Weights of a small image captioner.
Training: muon at rate 0.016, 7800 steps.
Data: trained on made-up ball-and-stick molecule models, 10.2 epochs.
Rows from block 7 of the image encoder of a small image captioner, named by matrix and row number. Rows with one number belong to one neuron. Each number is 128 + 32 x the weight over its row's rms, rounded and kept within 0 to 255. All counts start at 0. Numbers have three digits each.
After each neuron's rows are labels from the 100 images, of 14976, where the neuron reaches its highest value: "strongest on" is what is common among them. Only what is clearly more common there than usual is listed. The data: made-up ball-and-stick molecule models. In brackets: how many of the 100, against the usual share in percent.
# fc1: MLP up (encoder.blocks.7.mlp.fc1.weight, 384x192), inputs 0-191
# fc2: MLP down (encoder.blocks.7.mlp.fc2.weight, 192x384, transposed), outputs 0-191

fc1.343:063097151144103147109065129112175131117100155147098086110163058153137107119199161110099114115130119122153154115144144138085138180180074159140102084092092124111132122123112110127164094117135090186081145147092100075146085108212186117128127138174158159171130150113120108096092114108150126120133147101107115148102094164104132118121101129155178131092105159142147123103166071129206127203146147146098103144108158089164104141112186120090155088135096134142156167208175133147121124105118105116134165127157106216138150118138141115147034167098087100126136158139074100087155152066214122119
fc2.343:161140125043128096139130129127083126173172151179097144136089140123129164162127103116167109068148136136063126129123135110146200112104171146124135216123115184143095113136146135116117106136140167084126109114160093198157195146139099082161104105126166109101106153146090093137162187142171140149146082122178079103161199124138126119117110071205070047113078099075138127133122130117130111145085115134150097200104110121115121168150076193179100142111134109099135081112152135117113088159123154156124178116111081124124164175091122136120103096086100169134098179100144124084191152106085127151
strongest on: green ball (78 vs 41.1); small balls on sticks (73 vs 33.2); purple ball (65 vs 27.3); balls: twelve (52 vs 10.5)

fc1.58:136127104167106086170083121115103063115148171145157113132118172161096072150186088086128135117198102158137124116161071117120115190084201175141132098089066115137184118116074149143069155115136151089117157151135117139158140177164089184145128117069105119101121203178086116158163129069092137149132104110166126151098179104108109106127136140131145123095135154111157069088133084134143098110128061116075142165179103146131091124141130175154143109103092115092124156123135112195123175107127126188138117173108160149084129161154177166111108150029176102137086112160133113156114140122101160159
fc2.58:198103093130073133107176094128102129162049105106170165073086146072168123143127149123112140158117144129078126118132153148124173094149175153160077095139106084092153099109142151130153090145189166138143137121128091178164180098114113076113125176195082072104103139150093067109140068176121106131178117149102145124153165085175082120139156156111183158146123196123120126131159178146165122171136096112097112151133107170100156160081104167130091152096190142081147091115086112140128096117152054156096133178123066110142134133133185130154130122133117088135106117111113105187088106095153176180
strongest on: purple ball (68 vs 27.3)

fc1.274:114116110188098127114105075049076127112182193138162166159086112115112097126070129119178132070137129092154105139125115103092118123127137108159126119097105158155171121078127165091100085130113167159078126119145140131138110147135139149078116084168125162072137111131114110076076202148080136139068164175102187108151120105139117103111145163116173122158120140103138198157206141182108191077152068168182158106059130189137124161110132192167117157123117141134083124140126101097157156153170078103157132138125111125163147183122118091160108139160147151111085148147148090137102123069065135118
fc2.274:208146113164143151126098141124107123128169164120200129180163109124089124142115114089139165168147151152145130142137130116107211086107125149153115123086110114206153147122133143083152113182084154117077161135115156108153147117092095115050153138087145070108098131161110115049118116130144108124157114189115108149156095100132177136146184141147140079127103135072164121042090085089054150126183114173116122080122102107110184159203137147100186171111121104083124078082170168122087130118113085095087193136149156084154135154106150147133129116147136096128076159101114131167122153103116108090
strongest on: dark backdrop (93 vs 49.4); space-filling (84 vs 32.9)

fc1.352:122140112071121079114147113154078130183146136130113078158069126113165143129207140148145118112101149082089142125138103125114177080194126136158094132145108144112109199112123181123049168157110145187071057068079066151103144143124100104133120115117142065165118137132145165183146111151101104104129073151073080200159106128120158136101151063117075124168122146162065155188092183150132187081121066189140076111075149115094186134104124121112125138151128142118095154165142187182151102131123147126094141105118115128157128161146130128119125150181111126103145162121135129153144130111151109164
fc2.352:177147158149144156127118088131201130102120123105124171124141168119037101113051095114081091163192109130165142132113129147131124135132122147088177072116162122166120050166135125093237097141137120103165155145158167074127147088162131148156057116091131156056183091112122116117084128167173148133126132102192134159088108124182116125164079146150120104071099104104160196081135118096167058147104155083112151150170122116126088105101147119146115143127065115091142099111144138098079146130125129167163125139131155106110185122174125099130103135069117103167151106134153098099144173157126107154
strongest on: dark backdrop (93 vs 49.4); small balls on sticks (62 vs 33.2)

fc1.147:109131155156115098113115115152108164130136153144048153142033093179167142118158171106122143143185211111191149069116116094085127153154130180091104060185132130146124078129119132135167104095142112177137105161088155164100132083138143147073129100191113124145132047092092129109110153099140095105127142062108173087121147155067139138134092164158131132144115148156101114198175125083146152198075089130114139090132186101137155106118117160069122114142120091167139158147075129121121141139153096124140116155083151148093103161115136152072124114199133095181103128176133095138100104153104136173
fc2.147:097151143094155131154155160116129181098123122104147123130106163063141114142102171192079139123174151181076162142114070143082150041113131153104088123109127149136197113113136125154153156091053157095128153121122118107186088118101104125170143081141183133098121192127113116118123094090104140172177124122141142131102173143088109079144141169130100119107099063124120113074124129118195122145082136197166156166140113149171061103167153112135145056159146115139151145180106119091120101125158051123144091105116099073206112185143118097176166206112143099153155120111124104093102131127130125151
strongest on: green ball (100 vs 41.1); space-filling (97 vs 32.9)

fc1.370:159163133135131136134155123179141108147175093144108123117113128132157176127123132151125102201175094141121165097054094170106108122091121126087135091054105097103101183091150126125115150120106144148126162122088165132125136128149173119100179052152158068072118192163140106135122101155157133155166131111095151188140119064153125186148063137071139132086137132153121141173125134083130151150118174088101125115167145177133143158121125102102170162123118055124176171057100140141033116111131071049067093140096165144102170127115153151135120080140111106160101162176127147176113156139168087120
fc2.370:157110082100254092112119119109154100126098087147179130183145098140147125127110123171189100131105137078083191123136134079150178105140146136137090138181158101175123131101093125151197079104094134163069096114092180129112097089113201151100083189115090113107152130094089132090146116105125091137063132080128148102097126110117113115100138121155170148134142162125122090148154128128138136103196123152156094106091108096154198169062158156113140112127162175096170101203173125132135131159112181116128153102154128181156118144087153083128132150095114112049121118123093119141178110146090143148
strongest on: space-filling (93 vs 32.9)

fc1.165:165147190079143096136161091107097138106110115175083125203091172140107151100104119084122110134110089130161088146131139093135130089146078063082129141129131097102072170194094087101174132164142155120191198135115124109195139156155131135113110146137155101114084148133088116090136152159168101167125120166137186140168166099132121135100091143125127126055137092112178174103109166105136118167125117138090155114192162095163129073135112156104197127075172154114066103105123158171089174127075107087130078181114157175123129077122148143153109122138150134144151137079133081147139119044133155080
fc2.165:128112170133112148131114175101172132087126133140134057146105154151087164148141101135153095151072127129131091106118110125160140158091080149111131113149137159125136097104116177123123163117103099125137130124088076176068112143068104172120168077114186147158132122140136172120100126155109135155109097136104119098142128133065131167098182083140136132148145121150085148099153114132102107073126081112183080108085122075143084182165164083084133148124156117144145152178154142086160178151058182139145214051114179128183073146182127130117173101159082141104141107160216150123044119111136149185
strongest on: small balls on sticks (100 vs 33.2); green ball (70 vs 41.1); balls: twelve (52 vs 10.5); balls: eleven (29 vs 10.1)

fc1.292:201096152191140108078119157121139137125078111115074101146150160095130175074087131082159093125109091160164133108143076145171099143113121168183123019135152114121185177179038143185132127137182139100145198132102157063136125152122153094112121074107110116139173145099131122155112083111086155138136084191107132148080123073153122100134093152075092110114122135124170126120115094130087149113121105076158146128087165100179076149134125102103163129107132150070197112113083145141128147127164176110137143102174155132139105096136189165100151132122086112164128166165095146105149160143146105156
fc2.292:095136158130139067151161090162061168119088136072072136092100150130151140173111185208094114163151098174096106115148086123136113153141176117158140080119088146082125140094150110178168178166106157114113092091156149115096169151089152152162157097082087118141141157154104122108101112097075150154064095113129148107172176152139143131140169080161099134128101111088144122113222123167124062153080121097194124112104181120117124149097169147135107144156092157178159107100121099153126128143157100159159105098120175120109173105111115090119083115085109074083098119115172072093166160133185179113
strongest on: orange ball (100 vs 27.6)

fc1.349:157143094096118144138103175131067092130189116166192095106132111112094180122089141091156134083111145121148120121114188137045070138136152130113129149091110118157096096081099134178085139102109141118122157148109177038087144172107116119159110050151141139070154112159168108108082129095122153128168132099122089083140114128096152139160124100152161108110133119204123205128108145133122144111161208147066095135128136182191147067148168098172119061138131109168115131131173089107124152150106078155121107132145123190165155058134095118152101159130113110165106107125123150140203137149158140169
fc2.349:122132190089132149109152110143095160080203123118169120173113126092156066118112144124150083205132195168132095132138217123107157108122164158099133131195089097124143111126137186141137109151085154166140121081138149107146112094109149115158124141194155184221134155127141076125110151105106152122167029136179092109098174085114126128167139111130101103091111116100116126109118151054134118141080133182142187120151121116087168106145107127117160090163164078157143138123168094144045097134131139105169141083122090135109140128109148147097152177142052089084116127117101126093083132156132126109
strongest on: purple ball (100 vs 27.3)

fc1.14:142120096111138135120119116105110147139118093174057152132137115111124110152145092192172100121108104160161171065144171092135092151181171085136098130100126176098112111162147114191092156104139095079163136125130075100113128149107150107124129133194116135176158144134140111119149170076139127152107147153071177159177102148145088133091097095191128125110128140165127111096159159135180163129122148173115153111102070169124106210069072083162099154107110113158106129098130110210055113132087157121144172152107137056214117107112089081075179140157092148095109092166131103114143166144167094127
fc2.14:111100090118174131128198183113099122145133192070137114188101152143087200135113139168096088105146138094161171133070200121092176157118103120121160148106105129111193117078103140103082088161080121181122101129088143142134104154106143100149174117084088126097117105075089157116138131166086207097100156123213139100075117158135109102088127155122095145105177157109089169117165096195106131112137130106130146149161069153151161098161113153129139086107132086124105100070103143122160101126173082110191136129127063128127131125140144151136119155126187146120140129147207056121145116134153165116
strongest on: yellow ball (76 vs 41.4); space-filling (74 vs 32.9)

fc1.76:179121099152118090119135073140091138148089151144113141099153118120140180056131198126101121165094145143104168113150084171078127183099148112122155097126102117082156143161083115143130137082148133103171156076118142083129140172136085105154101078083082074166149116144078202112086189123099096109121088146059125089165104064169151179162062174110156146119139158115154098102126205129099178145123100105197146151092124151096188152118118118124180108128155151182181085119116159139128119061132143114170121123084131168110154122113080127105121100195129112156109158109148142125159110138086169132
fc2.76:104124096118104105107106136183116139145126135093119127085137084123140112199155166107088121120138107092079129127148151156139154182102121123122122109126056128123172119133135138192085094139111142188138074111192062107215099216138118109139163080159116148080085160107148151072132134149107149102185110171108120111125120138180161140109094091105150109130075206091158111134130126128143130112106086120110115097094122181151083200185112142144131139194107204129157101116111137116128092154133098153115143139174120145097142146092123077142167139118108133036094169164147084096143098204100161157
strongest on: orange ball (100 vs 27.6); balls: twelve (29 vs 10.5)

fc1.28:129077108062147228110098099141138125125168181129103092103038108159121114112190160140194191116091109119113142167099111134126113113152040132116156164124133117146171117169169134113157135160093146101103176139140183058079112124107119106124105120164163107173157120130145099124142133087075080188178095158157116101144148129140100176110125108125191128176127096114110123181095130139153103124140088113098102125128091114066185048100138114214133138087164095123127113156149144111138143155129106109104106131074138151080132129163147156107158111108130108140107119090155107081107205172159162109
fc2.28:171189151123146117123112155167058182100133064115093185151163152177175082174153148071109139134161093154127071153148144108111117139113147160092142174055087135122128156112112111132097077143095193129100126116163169105174096111166168145113124139179139032064123108096187159082192117102103117157159136161098112122134097146107084141067118147104174180082145105118130102135152109144122118128162140131116111137182108102123152130142141158079107099155103152124147063088085132126080087102159156118115151121164127120177200124139140100143054102083114097089121174151120125167165112182139127126
strongest on: space-filling (89 vs 32.9)

fc1.265:111096226116123126168175107180146110173125121139120052140122129113101103114130073110099113048124165157139085087119113171107147134119111157124117172162079072131086088145096180056096130127150101099122147097126078143159144149180109107121143108161108068204106147093130134125105129139104176105078116172151132108152125154063160092150158105155174172139141179150152104104069104081099140115191106201159181163145125123143121161123111146094101072139166133150115167157114179131126197126120127176100094094176170140155078133166156098144093095085105161136133139135180093114155151150125132104
fc2.265:153143096156107149090097120137101177108137153175159151102124154082135121165176169138134141138200107155105152141138122129174137069079139093189108078092159133104129127106129086112192107134012151167149155149137107110081115145105187124136105175096175122101146083123119150150174114108121093125123087116159110210088170130121072147109078137126101074115137116119191170114161148110131113122082170060085071110122091128148124129200099137129170126149142121043145088171101116129119111053133166174138194119121106106089160151149110124136125151161176154083149108149094092135116139174127143143
strongest on: yellow ball (70 vs 41.4)

fc1.87:185099142156178123113116076097136178116137124147166136129130130132112123116127134122131102117132133142163132039140142106111104110121222083161142073114143110143136148117171160161171160136105153114133124110095120108136124142164133105160172108109155083113110126127116175147139149093127124145131097106151064145151179108100135127089178051057139094104169139186160088157196165212103135102128118117016155114112146158142082158107119147074184096147123094130125083070124122091123189108134097112127111139148146185076065104137160123097138127158075120227169145140148129119138160131155067120
fc2.87:064123150145085112124077149171143181149082140134096108139160170128101107142138146157133102138151144130113165073168111114158128144127138149080151127134132179140191103151096130122084117123125146169143175076103117094135115121127188196079100125158121132137177129072106130122063087146079129215159137134120088155135131162154145119136090109218121114095103107145090194170097131089138131086127105102140122147129087071071173109152114103126100143129100163100064181073138105139145131160118157121102150131077110096152179138151156129165102162146255139092052158117112134105114115108126113106
strongest on: green ball (66 vs 41.1)

fc1.200:117085122174077190160078174102129096121093164163107136114142160131100127095209125139137189105098065132098091161112134126138115126133130144154056082117102139124150123148108055154073161081160129102063115105080130151171095162109179129128123113142197107119112092110153146090184152143155132145152131149129077110081112123148138098155104150126087149166126170194130104114151108093125121151116118091159119150118143158060165131132141113081166108102228162155113138098135172173118154107151141135115160087148155123071111137122129128170086072134128095143135121199133110032138092097187176093
fc2.200:095089114074113122128093095167137185162043143139106121071164110102142088178084138137149136102138171180167171134146102171133200169140111103165119150104118082125111108156098182143102101089114153147163096102132136106124117146211111140132079093195122079144110077120117099062083119085128090171184185144160097158142088101139164121189130158076095129091121130081115116125128101126160071146132115171112111117127106136158107142122161169195079170155114116159136087107114145102094139131121118109141132139091048100163093203147184130097162120153126132186138132114081149174128143144095160153
strongest on: dark backdrop (86 vs 49.4); balls: twelve (28 vs 10.5)

fc1.42:186108109164113127086154145148109069132143156137122107122119182099154134070121090108152092106116158137097140205136100143132077164108129123123120091090148158099153163149069112127172129145163141147137132116118163111074191127141141143148099069119142135160159107148096144115113094114085132117188098152082134152119128095162101117120118144125063100163152174116181104126189122097083143106193041130120080092153135095071088178104196121062180147125119180157133114145045148155115173145140086100140195096170070120123120045176147156147131150197132136114092094145143131121156147135150166106
fc2.42:113109120170136091124194134185117092096136130132052080116138071121096114125137192139121108126127143180147141116158115131121137102156125183135137138094114171128136152111117123151106147148151130057132099120139158156095178143098083118152106127124121089167154117139128154135141077107083128148136105136121087089106168144150164182135147126202108120199011143129144172137179148106198146140121126042192176132101191093116107159065107152192060116111165131105185103101121130120139156129174120144089111127127147105100145088116096090129132137030099070108107146112163111103178113159146157117
strongest on: orange ball (100 vs 27.6); space-filling (60 vs 32.9)

fc1.33:093090154069125095101134148080115141129118049139085122116141093097097123167097103106163152181128167166114115136130100116066186113121131209161194137068117119072092097131135093167089085098149142149215115177191152152103212114099141081111097167088161158187139160127081122162114130142132126159151100171133096055167134152103080122118125097107124157140106153081133120136120165111107192126148185217124169143155090109112124130155155131124147138206098119104074183138151099083102139131127148140127093147145090164101136122168126114139099078115124108113149152139101140130138100166094110109
fc2.33:145188112179098110095132128160174119120088126107166101130090144112122099129189186139120160139145110128151158171141121062157151122096133142095149093160139145167175100058117090130208159107111102111084137168090141135090140121128135134116144104099114165122128079144142091130054144093183107195159167151083094159118142103102150141087142132150166142150152138098122189094096123120133094143061148151148153150154149129159142112116117159138155124071091172188130088111060144165124140084127120118086138038110130169152137057129171088100130161126074140130078110056150166046158089126131187124
strongest on: yellow ball (67 vs 41.4)

fc1.104:080072133171143123153058110173119204116141181130117086134097131110118104104091074149135173106100165204116155087200092128155112078083107137189109102133105138085140129168146049081149091104096153124139092169093100175129142075120130118143129154089112090172077208096135149158134145135128137153141086137144142126121083138117127143180107159122140166143123094123100130107061129128120124119085168117075088133108124153114139157161172068132143123106155195075096166132151144148113161145118165128142114167131090171154171123147189088166117126169074090114111172161120118083169146084096171177
fc2.104:124185121159133107178153158142161113133166141151182141042160156129111159186100066150123125153161192110146160164066177131165116090104164125158155085124161109161114111136113115126147081159151123107121110176114121104116177075132101149172155129171133161105121175157134117083129144111163146118117141110156083124128146123209108156143148106155113074118154081086085173083127173087168112138197101144130109104126140105079132118138095129047144164115080139120147149060135191142101100165132128136101106084129111094113067132080066079091169154098135134136170175147111122119086073109061071154
strongest on: dark backdrop (100 vs 49.4); small balls on sticks (85 vs 33.2); green ball (69 vs 41.1); balls: twelve (45 vs 10.5)

fc1.361:148120099186103122137122121145129175133087200164096066151062171160136101194098057115166167112092191117146113131180151134126120092096119065133126155185130168149130095173169058119121084133125157152126130156143107132133150089130093127120179161085119119139103145158156132161084146069123103106153148135104088158114115149135129127231182048138142100143148066138176103130075180103093128138170115129108071145115126124129171115167144066131147147112090134120113161168150057117062106171131130094130159170101120146124114131083134111139138151098078147124125101113127101125139120208085173142
fc2.361:133067167148084174126129169140090151084159111130164134123165092101144142107116137151099130143144178083111148126105112097164114071090136129187094161130132072127141127164215141149133096146190115078176168141074157178114151152150141118143142120140107134165167066105098140079140113123115147128146171089139126108186084108124124103116153076142133096140039099096145074118189083120115134169107118136126149153105172128069122132206046218111100137118153144162139073091138169148158117103100133113077171112180134157164084151118103139125143069095144107215123131102120088124114112109159127138
strongest on: dark backdrop (100 vs 49.4); small balls on sticks (60 vs 33.2)

fc1.294:119171165075108142102128150104109127097101200101144078196161169105160171135165098116115119088100077162139109146111120140088163188154158109139127125165096088153046123123103149180130164041095113128185141097129115146169100123127170121136167093098131103121098202112139136184108141141081085132050169127120134109088123109121115074116166173111147134112134141122085163135141123110165094130139095114123125093129095157151078098163120165128142075135111126141200184131157134114083106157120125129091138085134069145137102069190103190122112156184112176169130157161156172131075157104189128087
fc2.294:114124133116129160106170167128144145153153149078196177133085152152130172152114093138067129128179089121143138134100169144085141113108167144136107121156110124119130056071118089070122090159073157058147117068153152195119115113124161089151174219133124073149129146120078102163133163096101068098162141074174171104142180168173092059161166086137129170127173160143155090082129088131117096085151133133141161122097154169087153117160087101177086095153124086136166098122152105103103107104169158095127092123192145163177139181135145129142097123151135074122133076104101113128125114129136146094
strongest on: red ball (100 vs 64.8); space-filling (99 vs 32.9); dark backdrop (75 vs 49.4)

fc1.43:126167148129172152132085128094123131131151126185108193144176077109160083112084140089133157171148134128138116120134125099144112135100165110112109131156129101106152159145117169066043205118171135131121085192086085149160118093143153164137124079103143109169166119159141109126110144154082100123112148116111146096151094098098109171173129108187137152085098084138122103158047103149187171111132117059161166185136180167133145174128134194109114147111083087127147087127151086123135111112139153121066179082147071153158097155124105112089126137101100140103060170092186162145137074076152139178
fc2.43:146160107125162139048131113146151134062133109120085106154168192188128119110181162154124125100185154160143118068122129157130110087104101123110168135103139183151145116080122134143069102144144167149117135143192129062144101148036064162139145114136101137072104170147159107129144111139143143132113102111155152173080106183152189111113154142077173119158153109118129107140112126070060130155125141171121127121139108116046131114075183086112096149134130179131099146118169116162137168088196113165159095150103160125128156127079110125186121078062123156162202064107132125100097141133121099125
strongest on: space-filling (94 vs 32.9)

fc1.296:174074138135094150124128132085097052141106142206146093111187083164154135081126156159105192110160131148122159079139064067122139125094166156143155109101213155158102094093179121095105146136077110129135131111145142162111094113104110165156188151080082135135125200101146173123169123171114150078146121105122103104166122145189144174116058111058102150114090108149167152132110117110135084163137174122135097168110130165113111175104147139076148069146110120120091162143142191108094114111186120069129158133126148161116120142070148149133093137116132187148115123118132102087179140169131059118
fc2.296:137174125168116102132140045138112126091131112129121165150100205133106110119148129135138166166177128099117075105115098166111073090141129162073151142156137109142120199135140101151132086126149081119149141166128085116167156123121120176105047053132106093096102113125141051112099086135138143109108185168192233162136186161134089122115131137155176094148146136143083169118145134061139077073128089113117159066157097038123147162107108095121132147110142175130129130097135097109156132162075115141156116146158147122162132113149149182151136183188089125125131187096119126147126114076137167119
strongest on: small balls on sticks (72 vs 33.2)

fc1.363:037152140140131185118122129223094146112172072165095090133111091136130148108080154090104114120114168129109124140133119072130148094176121053137143178077164097138155144163110138162219099105103067137127112133110157167154158129055172160122088053096130109125111147147145140176076091123114172120178087128093144141107107114108146140077119181136063106154152082080134125164171101204120165110163144093158112181113130141139120114094146166128108121162128167155075117131132153116143143110160114100123137210213106097131073131136089122105138117116102132131093132123146165102174160123110132129
fc2.363:131139110168104151132163119069093066106140126101101128125131082085110091159099186154181145120146167148152121097126100109175116131160086131135177180175124099091124156102111164069105089184156087131139180151103132194073123162091117146118129108132087112135118139176088107103131193119160144117091107173169106109076149080146146133146095152103162123148149178084134158087117144129115114112076171116129094110106130173165178092019170174179134111111217116073158141146113156106129130168171078104149183156162079177135150114159171144100146127137154089140134079104133140079112103102087108134
strongest on: space-filling (100 vs 32.9); orange ball (59 vs 27.6)

fc1.249:114201129159123112154141157111099120064160117178134102134163138106034074107120105190108164110143136079108138080114082108104181119125071155052109118119138061117109102112160108112104082097134134096181082181130090126092162136155161097177145079138115156080110138104129169117102139132074139169130166139114187150157180130130118138081078159088136079132173133170149162110197142153128145166203117147147140144138187134197108143156104156070053143136146114107140120073121157122079137105134077144152115153173119116126128198110122124139117076153145113108143131115182139120177148111149140086
fc2.249:121181099169116143168050129171174093142155137105135168171175190120142170189120119092107163085169134135115156108146159143171160141171129055150112156154064153148097110078111138091125116142092116120150128151105172143121167141101166075074113118055132141105078140092136128150095095102114129160147104071130095138164116093162122112123154134171180080141154109129132206172087116060111161136169092113169101089167131114106136184151135118073152163151139063143141116127147100123167153111166127118151124089163182112120088126083135124117062091151149047104114159176148158100158075100106151144
strongest on: dark backdrop (100 vs 49.4); space-filling (99 vs 32.9); balls: three (31 vs 9.8)

fc1.65:155113116125124181111109075164197111137124133118153128108132100124106155127165143142114123148183129110113147180080121107156117152080138095091136157177074136110139134154095175141097047130171155078102103126139134100131099153108117097108076153204140107167111139162159152185184174104179123113110094099154128106120158095123128125128099119120123113208158155093210124076075152121101181153149133116137084145123143173080161123095167097052140147118123094105149150170110193137060134109087170122118096077135118127109107112191050085146195124132103186125153099088083114136097161117166172125
fc2.65:094123089112141126122101162117138157172191102130095082141158129140115104111130117081146070118148109110105129107132089123174150097191071096180113109180110113125112118191090109117111110139190102119121110174172101145110111091184172126095108122145139123151161117121076069173149117143150163101179167040170059116175095151147129151150109087159108132068179123145188175171109124135133133099124094087161151076166126139169054118178098163132136108078145115126113123121175154142111164127102174174096124116135122138175110107132096187108119075167141134137144125104141139168049137172040139083
strongest on: red ball (98 vs 64.8); space-filling (97 vs 32.9); balls: twelve (28 vs 10.5)

fc1.258:112143099177129107144144092150093121096111100085144112123132133145103100117122122083178118120105099119113120132115098128090151188140122164140129155013142173093058088111121111162077143101213157128083085127171126150158126093087134130170113177115091163162132151110133124150150120177088116123171117098078162139134172124137138145106169093112123113082080086131118173129181141197170126100099051142040140172128085125159117124174136114116078177158144179158112110211166068141131122127072127160160139120209151149119134093120149136128145124092134080153124172164135160145102083160143166108
fc2.258:178120079088110117145100149109106092142114098116071194118135106119121166113091126169196136173146070167165139156104142144166169177088157163145124102101179105095127176087111122143121174136102154062155127179083136164207078105124127110093103182117055148166160114129143111124207094186126123125105178130208127148117082140118096152103130111139121137125143105134063192146122127158132215064126044097148123120053108135142144150060061145144097108131126135103105098139138186122135115086156092138113172156153093144112129116129116122138111130078152139109137119155133087157120128099129133142
strongest on: space-filling (100 vs 32.9)

fc1.328:195131167108140116122132175096100120132060114164086122108109088162107149114129195195136158183187122107131134120168146071100111139115191144121087090111113154151113151122167124129097126074089209133131151097158099109151162123119159118098098141103113191066128145117164146091142190132129044141146154099097161149150068076063103139203119151133108135136092104119148111133151167143116097114100117118114089131127119063106077061170153199129184158096141120069130156099119119118143194169115132124163116135126134149142156200095079148135115131081088124139136064143111126091152166152118103105
fc2.328:120072156094196116111127138103131136138100117114146157064178135135148132129217147167089140110102134163110138101136124136070085118121196129111070163087104121167092069118078129159111111156130122115130123119120061107183148110120112075136185084146104097075175100142157163109117109123124178208070151080057145205129088112139133120134141126126081138155171108127073142143107145132094147131104094113156068161085148097087120135206113128163156134112125121084134159134141091165132175181069117130099133144112152215098139166133159102165091111134144170178154154133156123123163165103164099122
strongest on: dark backdrop (89 vs 49.4); balls: five (27 vs 9.9); balls: three (25 vs 9.8)

fc1.224:139151161096114121134140165177138120122047161097145079182074151161141131128126119095113091111138144117152130123116093151154140206168145080084086160092124097148136140143128069094147157052119172109161128105116122079175167139145152140121114087170129159103156211125169162133080095157143113154156112085111118133117117141109200097152104136036122096148192129093110102088157113047104137154135179158146122103107108166090113152095232144127188108173126122103109125142120086132166148155129088104150089118065139140185140153146070127124179115144129165089144111149059122145119140112139096153
fc2.224:093056097185112136102120114134086165097098134128087108140141126082129171124147137103158167108144109111178090080096152121147066102079135159127133112090133098131167145140107118063146140139169130171254160150137124123140132167089113132150089105046157144092146121152099173149128131102181164157136107128166173160113091103159137133150111083151069112133126159120133108140088140123096126126149115125183117073098121122089096142172081097134067207120146111096154142133121124105087085141123115128133135147137042126153146222125117064125135154119140200139220122150147171101135139131173162147
strongest on: red ball (98 vs 64.8); orange ball (81 vs 27.6); space-filling (75 vs 32.9)

fc1.219:153191122122164111168121141098119140135135107128123136167169136160142078140194150085077131111135122111130103150180116160131120100114053138129137089133119168132112171112145112106116127192181163104112146156092138096126160077161142137052083121206187085108134086131099119114172088125144118142070113185127096091135113172098147094091124158112146129159113168110170082101094127126156079088123102118060115184113191111147099153172149111121187082054186112149086131173085121153101134115067099119147160108140127146087119126113172153159157078099078122107160179161177117124137146133072205147
fc2.219:141152144099109110098160111176106098137113132141086064101056119176130137186096070142078166107136167172093138137152117146136160106114176135134143177123160074073119132095140161102144155137142124104176132161077134173137141137092147098178180152168081218116150104145187096119120132142069111116145122115176120093146116125171076059131126084116098132167112125199120166116139111151130132207115094140157128151138084088119139128113145133180142140155148157094023137105171177134161114105127133123152080064103108130194183115143125078129138122123111137131112113145118081082129165140066088077
strongest on: small balls on sticks (95 vs 33.2); dark backdrop (93 vs 49.4); balls: twelve (36 vs 10.5)

fc1.360:167120168182125077137138107093136100141072122123113127108187164170112116086124125048132098131091102121096094106160112131120015179109153158117066083079144144157168164183119091140129138121177177100143160133087117071193111111183117189120085113106171141107128125133158119138102103171096166145167115154158073088129125112180142175124094104127137158125102129133142068080113146112106153091137095171177155130097097155096112130154158138079151147108119208096149139119082137138107099095098106122140151141128112138137114092116235129129130171121116118153166161111181187091112159177102149104
fc2.360:060152158141187104085125163147079150128109144092125095069175147122222142154060153126055117173141158149131143106070148158107118131127162140118127156105020167101127148104164138178165092132122171088056078099171127075131168141144146113144155113142114152116089164140127157118159137117102165125127126145148160091133139168168124145117165142165117080140070150106133078101186130080149095187126083118084113113077151100151133212163074112117116147184105172113144113132165114146119133123154138145121108142103129135083212114096092139142080115112110156100128130128144108149138113188099070132
strongest on: orange ball (100 vs 27.6)

fc1.282:081130123170129098139140153148067093119098184191144141134116142131046146126183108170091230121103110117114144128131134092114107115112058119070209145067126056141127126100113103094159147141166121182122157114146142124100130146153122113119198119058096149165112141140073115103105145100146110103042157135168183096139078182123113180104121178140106112125107139150162156124148157122151128147108101128125077100108163127131136167109164119137187168141146113164096085154162152130124176121074148189089186117138079115092198117144076132135076096147113133130155112092119151086126149132150124089
fc2.282:099096114118130089093061164158123157134073138176071184130149147140124166099152089158082099059087108143197146099081058122140089129109101128135119108107161127087119168124125092137098147131110120091121104143141102095182134122171092106119126123178136125083123114158154105140124117142108148141109120128168150126176143174175153157145091138183211111174097172071156104115090137118066149141160119123129151222078153089149167114165156153182100152138072102084131080160091172112145109107128098158138117140129068115127107141167084133163119059098200139174137129151101102185146195143144119127
strongest on: green ball (73 vs 41.1); purple ball (69 vs 27.3); balls: twelve (45 vs 10.5); balls: eleven (26 vs 10.1)

fc1.207:158147112054134128123122084131159099120108118089113072176149098118113123100133107102150111156143122057140081077111131030146126159137111139203207149103096152122157103112197125173143108135145123135083050114133126104149092128125109128140116124104117123171175195095179143119123173125118146114197064122170175115118118095123170175143129114092133111130083121149106109074137107157165164122119097142090134167136161155154159072127146157088137127163144157161144089209145140103128110111188105100137018155118123157145139124174083117118168095118116156160125132193089179122094102180122131109
fc2.207:134176124103186183157142141093064117123143111224084150139192144128130145056091070134136143100075112132099100096109049123109142129095145135122112133130133097170072048118135145108127155129096166119152133150077134132078147129135110040170137138161160133104169113151137143132123117106136105106093172068115122126120096089103111130116105170108142194160131122157135114084145149065147143153166097145105160123196183098113127180092131127116136143162103118131118101135067117119159092242151116202117164152142175092100088135143142153114117110161175169091137153175139119136159156083156127104
strongest on: small balls on sticks (83 vs 33.2)